Weights of a small encoder-decoder image transcriber: encoder norm rmsnorm, decoder activation star_relu.
Rows from block 8 of the image encoder, named by matrix and row number. Each number is 128 + 32 x the weight over its row's rms, rounded and kept within 0 to 255. All counts start at 0. After the name is the row's rms in percent of the matrix's.
# fc2: shared expert down (encoder.blocks.8.mlp.shared.fc2.weight, 192x192), inputs 64-127
fc2.95 099 [207 139 151 214 137 150 102 105 166  91 166 172 179 131 186 126 114 152 115  97 150 151 107 106 163 130 117 141 155 104 110  95 154 114 153 143 128 175 197 106  86  99  96  75 116 102 110 113  78 110  97 153 146 156 154 160 107 155 104 105 111 113  90 134]
fc2.96 101 [ 46 118 116 116 175 153 104  98 143 135 103 133 201 118  98 123 121  88 158 106  87 153 139 150 153 173 141 138 126 170 136 181 141 148 127 129 135 153 122 184 122  84 128 120 115 164 156 121 121 117 163 130 143 107 124  86 140 178 159  59 143  80  79 118]
fc2.97 100 [118 122  74  85 120 160 127 137 155 170  76  79  67  95 144 134  81  82  86 104 118 105 172 111 157  64 135 125 156  81 100 115 163 164 150 119 149 153 108  61  70 135 133 128 114 133 144 139 188 200 157 118 132  76 140  83 136 144 179 113 129 174 118 145]
fc2.98 101 [119 109 180  41 112 116 120 122 101 112  89 199 126 197 172  49  88 131  92 152 104 120  67  87  56 100 153 132 189 144 170 163 152 129 187  99 152 161  89 112 141 166 132 153 161 120 122  88 106 104 124 201 162 139 135  66  95 101 114 141 133 143 101 115]
fc2.99 098 [164 141 116 120 100 144  96 146 164  68 129 108  85 128  53 111 130 105 155 165 111 176  82 138 189 115 132 151 113 178 145 103 147 133 132 154  94 115 140 119 151  88 130 107 118 120 168 144 135 138 115 113 173 234 168 138 126 189 158 203 151 188 180 130]
fc2.100 103 [119 124 138  82 115 177 139 122  85 117 131  53 168 132 177 125 114 124 119 106  91 159 130  59 108 102 148 103 192 168 156  70 144 124 123 129 145  88 142 132 192 156 160 145 140 130 142 123 123  78 161  78  47 121 122  94 140  97 142  98 125 112 123 141]
fc2.101 104 [173 116 148 125  84  85 171 128 145 138  81 159 139 138 123 123 115  99 125 153 133 130  93  64  75 169 140 133 153 163  77  87 192 164 102 100 112  96 166 152 209 144 144 147 179 150  75 185 141  93 145 188 111   0 134 103 132 162 113  95  91  99 134 166]
fc2.102 104 [127 137 167 197 160  99 158 112 135 143 147  99  91  99 128 123  91 117 146  74 146 154 184 130 174 101 143 156  89  89 122 146 103  99 138 136 116 160 184 183 173 115 135 104 176 149  72 105  99 171 166 128 165 142  97  91 117 135 147 116 115 167 153 166]
fc2.103 095 [180 133  95 159 130 117 104 168 183  90 110 123 125  97 116 139 162 183 114 127 141 115 107 135  69 170 162  97 105 141 142 250 139 106 138 167 108 151 150 105 172  98 126 136  95 147 157 107 151 163 144 137 138  95  95 123 122 142  94  94  97 120 164 135]
fc2.104 098 [ 69 152 160 113 120 147  96  64 166 126  89  80 142 169 151 126 166 122  88 106 143 157  49  89 151 130 143  91 150  99 116 131 181 152 141 178 119 155 157 106 167 106 134  90 171 106 130 133 125  77 116  81 196 172 181 183 131 131 127 158 132 147 146 105]
fc2.105 098 [114 154  79 124 108 122 174 113 183 160 166  51 165 139 138 107 117 150  84 164 121 148 159 140 133  83 142 128  56 115 117 159 122 140 125 160 159 178 111 127 125 101 151 159 103 148 145 145 155 110 116 146 105 132  57 125 187 120 108 132 156  72 120 106]
fc2.106 098 [165 149 107 166 151  90 168 138 186 118 255 152 132 109 126 115 115  65  87 137 163 106  87  53 111 124 142 130 122 122 109 134 135 105 162 157 115 178  97 157 106 183 125 140 115 163 104  81 142  95 138 120 109 202 106 149 150 164 102 141 140 133 152 124]
fc2.107 106 [163 136 100 113 144 104 138 146 153 134 143 185  76 167 155 113 152 114 143  83 135 127 106  99 143 138  90 163 144 136 148  88 149 130 108 234 133 132 131 154 119  40 120  88 102 130  75 131 138 121 125 168 186 120 170 101 122 145 147 162  98  73 169 145]
fc2.108 097 [143 176 156 104 102 186  68 103 111 149 125 176 119 108 159 101 122 101 103 144 150 141 207 104 132 124 118 137 132 121 188 166 111 141 111 105 113  97 133 146 180 139  99 166 146 180 102 162 121 109 124 150 114  99   6 125 127  92 114 134 118 210 161 171]
fc2.109 112 [ 81 122 128 150 104 109 143 159 131 161 161 143 137 177 133 170 105 138  71 122 123 166 113  90 143  96 108 147 119 112 147 104 136 144 183 174 143 128 170  91 180 141 101  78  91 123 177  96 130  44 111 102 118 143 134 113 157 148 184 158 147 144 103 156]
fc2.110 098 [107 115 150  75  98 167 223  84 184 146  96 164 151 166 124 108  99 170 103 131 165 117 143 136 109 111 130 112 134 147  84 164 183 116 132 127  94  98 130 120 165 124 141  43  95 141 150 175 151 130 131 144 113 124 119  96 167 178 132 123 131 150 151 131]
fc2.111 100 [103 154  95 148 130 101  89 147 142 162 152 132 127  85  89 145 141 136 105 164 141  86 178  90 117  82 128 160 102 152 169 130 145 143 103 154  92 130  91 125  94 120 154  84 158 100 152 154 117 146 130 129 123 113 137  86 115 127 131  58 120  38 128 114]
fc2.112 094 [120  74  95 120 145 144 103 109 107 109 130 152 134  57  85 145 142 162 134 124 150 145 123 141  39 128 105 105 123 164  56 155 146 116 147 119 153  77 132 125 103 154 144 150 114 157  58 152 101 197 128  91 117  88 129 100 108 122 133 114 107 140 112 140]
fc2.113 105 [139 162 114 107 136 123 104 154 136 145 128 125 137 147 101 141 129 108 152 158 109 119 180 116 140 172 175 174  74 182  96  89  81 128 107 132 163 119 132  91  97  94 129 101 170 139 160  84 119 148 120 137 159 107 196 109 121  58 134 187 136 176 122 150]
fc2.114 099 [148 131 120 185 138 104 184 153 143 158 179 104 135  70 161 147 119 141 128 148 166 163 120 144 163 155 110 135 139 147 130 162 161 152  85 131 166 141 125 124 125 128 146 144 181 125  56 152  82  61 151 104 168 180 212 107 156 118 161 171 138 158 191 130]
fc2.115 095 [132 135  99 161 136 184  82 175 128 155 118  89 132 141 164 114 144 201 138 144 130 100 172 100 188 140 188 124 151 107 104 139 156 117 152 176 134  93 139 117  98 166 224 161 156 111 100  74 149 162 110 173 175 186 147 128 145 151 145 136 123 124 111 140]
fc2.116 104 [ 82 139 140  93 160 148 147 132 149 139 160 131 140 120 143 131 146 147 175 122 145  54  88  86 153 110 177 135 108  92 157 155 110 138 123  91 120  97 131 119 165 117 160  84 153 142 128 169 126 107 127 125 174 150 142 103 131  94 142 187 143 146 169 138]
fc2.117 101 [155 110 131 158 200 133 128 129  59 137 183  88 120 107 102  78 139 118 134 119 100 140 178 123  86 148  99  86  19 137 191 139 188  80 118 160 121 195 149 127 115 179 138 134 129 128 130 138 149 148 110 129 156 159  86 197 160  80 131  78 120 141  76  91]
fc2.118 104 [154 127 124 163 113 110 157 124 160 158 138 137 146 111 194 134 149 110  97 168 117 106 148 147 164 160 107 116  98  95 166 143  77 129 126 166 138 126  90 126 160 178 125 143 107 167 166 183 128  80 114  71 132 210 133 165 122 184 137 133 167 114  68  77]
fc2.119 092 [111 136  93 151 164 162 145 101 161  99 139 120  96 137  88  69 120 169 128 166 142  83 197  92 118 127 143 114 131  87 101 106 127 130 173 146 166 104 123 109 122 142 139 153 105 141 167 109 134 160 116 179  95  91 164 123 142 141 104 119 124  91  90 134]
fc2.120 097 [114 140 174 117  96 140 141 132 104 143 101 151  86 179 150 110 130 123  95 115 104 100  81 152 147 148 139  99 103  88  76 112 137 142 134 126 113 167 123 126  95 102 141 145 140 137 125 169 173  97 104 124  53 190 130 131 140  68 144  80 109 111 114 126]
fc2.121 098 [150 119 114 130 188 119 131 156 131 169 110 166 112 154 149 126 141 142 101 130 112 113 172 169  95 120 201 136 108 134 148 161 123 156 169 100 182 137 123 143 122 132 108 161 162 131 197 119 138  76 151 103  61 195 122  60  88  63 152  86 117  88 170 140]
fc2.122 102 [123 162  70 145 143 123  84 127 180 121 134 145  73 120 167  99 106 138 123 176  99 122 133 101  59 117  87  93 126 153 105 141 171 104   7  90 132 121 155 143 165  97 125 140  59 124 171 116 124  67 129 139 101  78 110 186 101 153  45  63  98  95 118 110]
fc2.123 099 [158 132 144 194 132  93 105  73 191 161 153 135 121 135 107  91 153  81  95 121 167 132 105 116 124 151  86 134 127  73 105 118 102 117 139 152 126 146 135 158 103 120 109 138 148  97 154 171 109 103 130 158 155   0  84 147 124 122 121 139 164 133  35 100]
fc2.124 096 [104 141 153 103 102 100  68 103 151 142 145 172 131  46 148 124 100 135 125 119 179 129 155 158 155 152 128 179 108 140 155 146 146 105 175   0  89 164 177 159 108 157  58  77 143 109 118 168 135 100  77 180 125 118 237 128 139 125  71 116  98 157  86 105]
fc2.125 096 [145 194 143 177 128 117 147 146 165 139 137 168 153 149 137 132 116 165 114 158 106 168  50 130 108 107 140  98 190  98 169 116 152 181  68 101 119 115 147 115  93 132 116 146 172 149  73 217 183 156 150 165 138 120 114 146 104 106 182 169 148 159 155 129]
fc2.126 110 [114 121 198 159  99 157 160 142 142 145 123 140 154 163 146 152 133 188 110 105 121 195 159 114 164 137  77  99 129 118 144 176 110 127 156 132 155 138 127 194 155 160 113 147 142 143 130 166 122 129  92 123 144 128 129  90 148 148 118 160  99 188 139 194]
fc2.127 108 [174 129 139 141 133 174 117 166 154  93 115  48 186 157 190 116 106 134 115 135 110 151 154 157 176 121 104 142 158 154  93 125 141 134 130 214 125 121 138 191 113 203 155 139 133 142 168 185 119 138 135  97 154 213 112  90 123 166 143 199 115 153 154 145]
fc2.128 096 [ 80 119  96  88 100 137 125 159 126 144 164  78 184 126 179 134  88 149  84 125  95  93  78 136 128 129 152 102  94 134 124  85 123  88 120  83 118 153 137 142  93 101 119 115 173 104 153 100 127 225  94 134 166 143  88 105 171 108 129 160 140  59 122 151]
fc2.129 106 [113 172 116 101 164 116  62  99  93  79 174  88 154 159  84 133 106 143 119 137 121 110 138 137 133  82 108  92 173 137 123  75 179 146 124 177 128 139 103 183 171  89 111 112 163 122 116  87 163 139 126 146 209  75 137 103 119 161 168  87 100 172 118 159]
fc2.130 100 [164 159 117 131 120 151 100 113 119  87 113 177 136  84 146 123 130 130 170  91 112 127 139 154 204 128 115 169 130 185  94 134 189 141 110 148  89 148  86  79  72 144 161  95  95  95 103 179 129 202 144 100 151  53 104 166 128 143 116  97 118 103 140 115]
fc2.131 105 [137 122 176 145 113  64 130 101 139  92  87 154 162 105  98 161 130 124 189 105 133 136 103 111  95 115 188  91 149 100 164 121 111 126 159 157 125 139 105  91 111  87 150  91 140 133 120 190 119 126 112 126 112  54 218 118 141 117  99 158 143  96 139 176]
fc2.132 094 [116  93 116  96  98  87 154 149  74 102 103 150  77  96 153  88 154  70  86 172 135 104 117 146 177 140 160 119 104 199 104 136 134 152  99 168 123 103 140  46  79 166 101 166 138 119 150 163 120 146 120  84 130 111 165  81 129 223 143 141 140 128  75 116]
fc2.133 094 [158 151 139 166 143 170 148 143 140 137 124  94 194 149 140 113 117 147 124 129 148  81 173  68 115 131 162  78  82  78 188 178 176 158 127 170 189 162 101 163 157 117 135 110  87 118 117 142 113 140 118 140  89  73  86 161 121 141 166 146 113 216  70 153]
fc2.134 093 [138 148 169 194 178 183 110 134 133 114 143 100  74 125 195 111 147  96 117 132  86 152 126 159 170 145  99 133 142 122 192 199 135 181 131  82 141 200 155 116 121 149 172 129 135 157 104 126 166 124 126 187 146 138 161 142 135  94 203 138 144 146 165  88]
fc2.135 099 [ 93  94 168 203 153 117 135 161 129  88 160 202  84 156 116  91 108 152 155 111 124 107  62  91 144 115 164 131  98  87 128 133 129 129 125  97 126 135  82 154  97 104 111 145 120  80 172  95 157 109 135 111 174 142 132  39 152 187 109 164 186  95 124 145]
fc2.136 103 [148 107 145  96 133 132 164 159 218  92  97 149 170 138 139 120 115  88 131 151  92 141  78 168 145 116 130 133 124 167 158 128 140 127 127 124 125 134  86 144 146 108 178 161 138 165 104  82 128  35 125 117 151  50 209 109 164  98 154  75 148 167  75 137]
fc2.137 089 [157 185  87 169 143 147 168 168 141 148 156 137 126 154  72 110 122 171 129 134 183 141 163 107 105  95 128 173  97 144 110  97 146 134 113 116 101 141  86  89 146 111 166 144  97  80 185 155 137 195 164 146 169 122 124 126 202 220 156 105 136 174 149 144]
fc2.138 104 [147 155 141 151 113 127 119 178 146 103  71  75 156 158 121 115 119 101  97  88  82 115 159 123 137  94 136 123  93 158 125 122 144 157 150 116 161  96 125  91 151 120 100 125 150 110 136 155 160  84 117 149 152  97 150 127 116 106 228 120 144  71 136 116]
fc2.139 105 [115 114 136 111 140 115 121 122 121 118 188 119 134 122 129 106 127 140 106 157 146 146 134 211 174  69 126 135 140 164 179 178 126  81 146 114 129 106 142 190 155 109 129 100 102 105 136  19 129 133  92  99 178 104 156 187 115 128  88 140 128 131  97 149]
fc2.140 102 [108 151 121 103 123 155 163 137 154 105 152  89 118 160 211 117 104 146 150 137  91 135 128 147 186 153 130 113 141  56 174 116 164  86 123 191 127 128  91  91 183  70 129  83 199 124 134 107 113 161  82 137 114  59 148 136 136 107 134 120 106 100  79 151]
fc2.141 102 [ 58 149 197 162 164 111 178 152 105 169  73 131 135 153 136 102 125 153 128 129 118 151 192 193 224 165 147 106 158 123  87  81  99 124 150 116 131 120 138 113 141 126 147 134  75  84 136 135 135 163 136  64 117 115 156  88 139 126 165 117 138 106 100 109]
fc2.142 086 [128  78  85 142 153 115 101 178 136 150 154 132 164 123  93 163 128 162 160 120 142 140 173  87 124 144  76  99  81 173 146 152 151  97 120 151  88  99 199 128 106 107  80 136 100 103 119 202  86 171 112  78 145 127 143 106 123  54 112 158 113  60 121 141]
fc2.143 090 [150 115 168  70 158 106 105 135 124  90 114 182 110 152 109 124 141 100 127 157 136 113 171  65  96 151 173 145 130 130 121 106 115 165 147  91 109 124  89 137 130 171 141 171 106 154 130  98 103 123 152 128 131 188 162 118 135 126 132 121 124 130 177  98]
fc2.144 109 [134 117  77  89  91  95 119  90 138 132 135  69 157 181  79 128 157 219 150 180 147 173 120 119 134 122 170 118 104 114  73 120  94 118 158 135  93 104 130 152 137 126 108 101 101 137 109 134 123 121 150 198 154 146 147 178 122 143 129  83  86 161 233 113]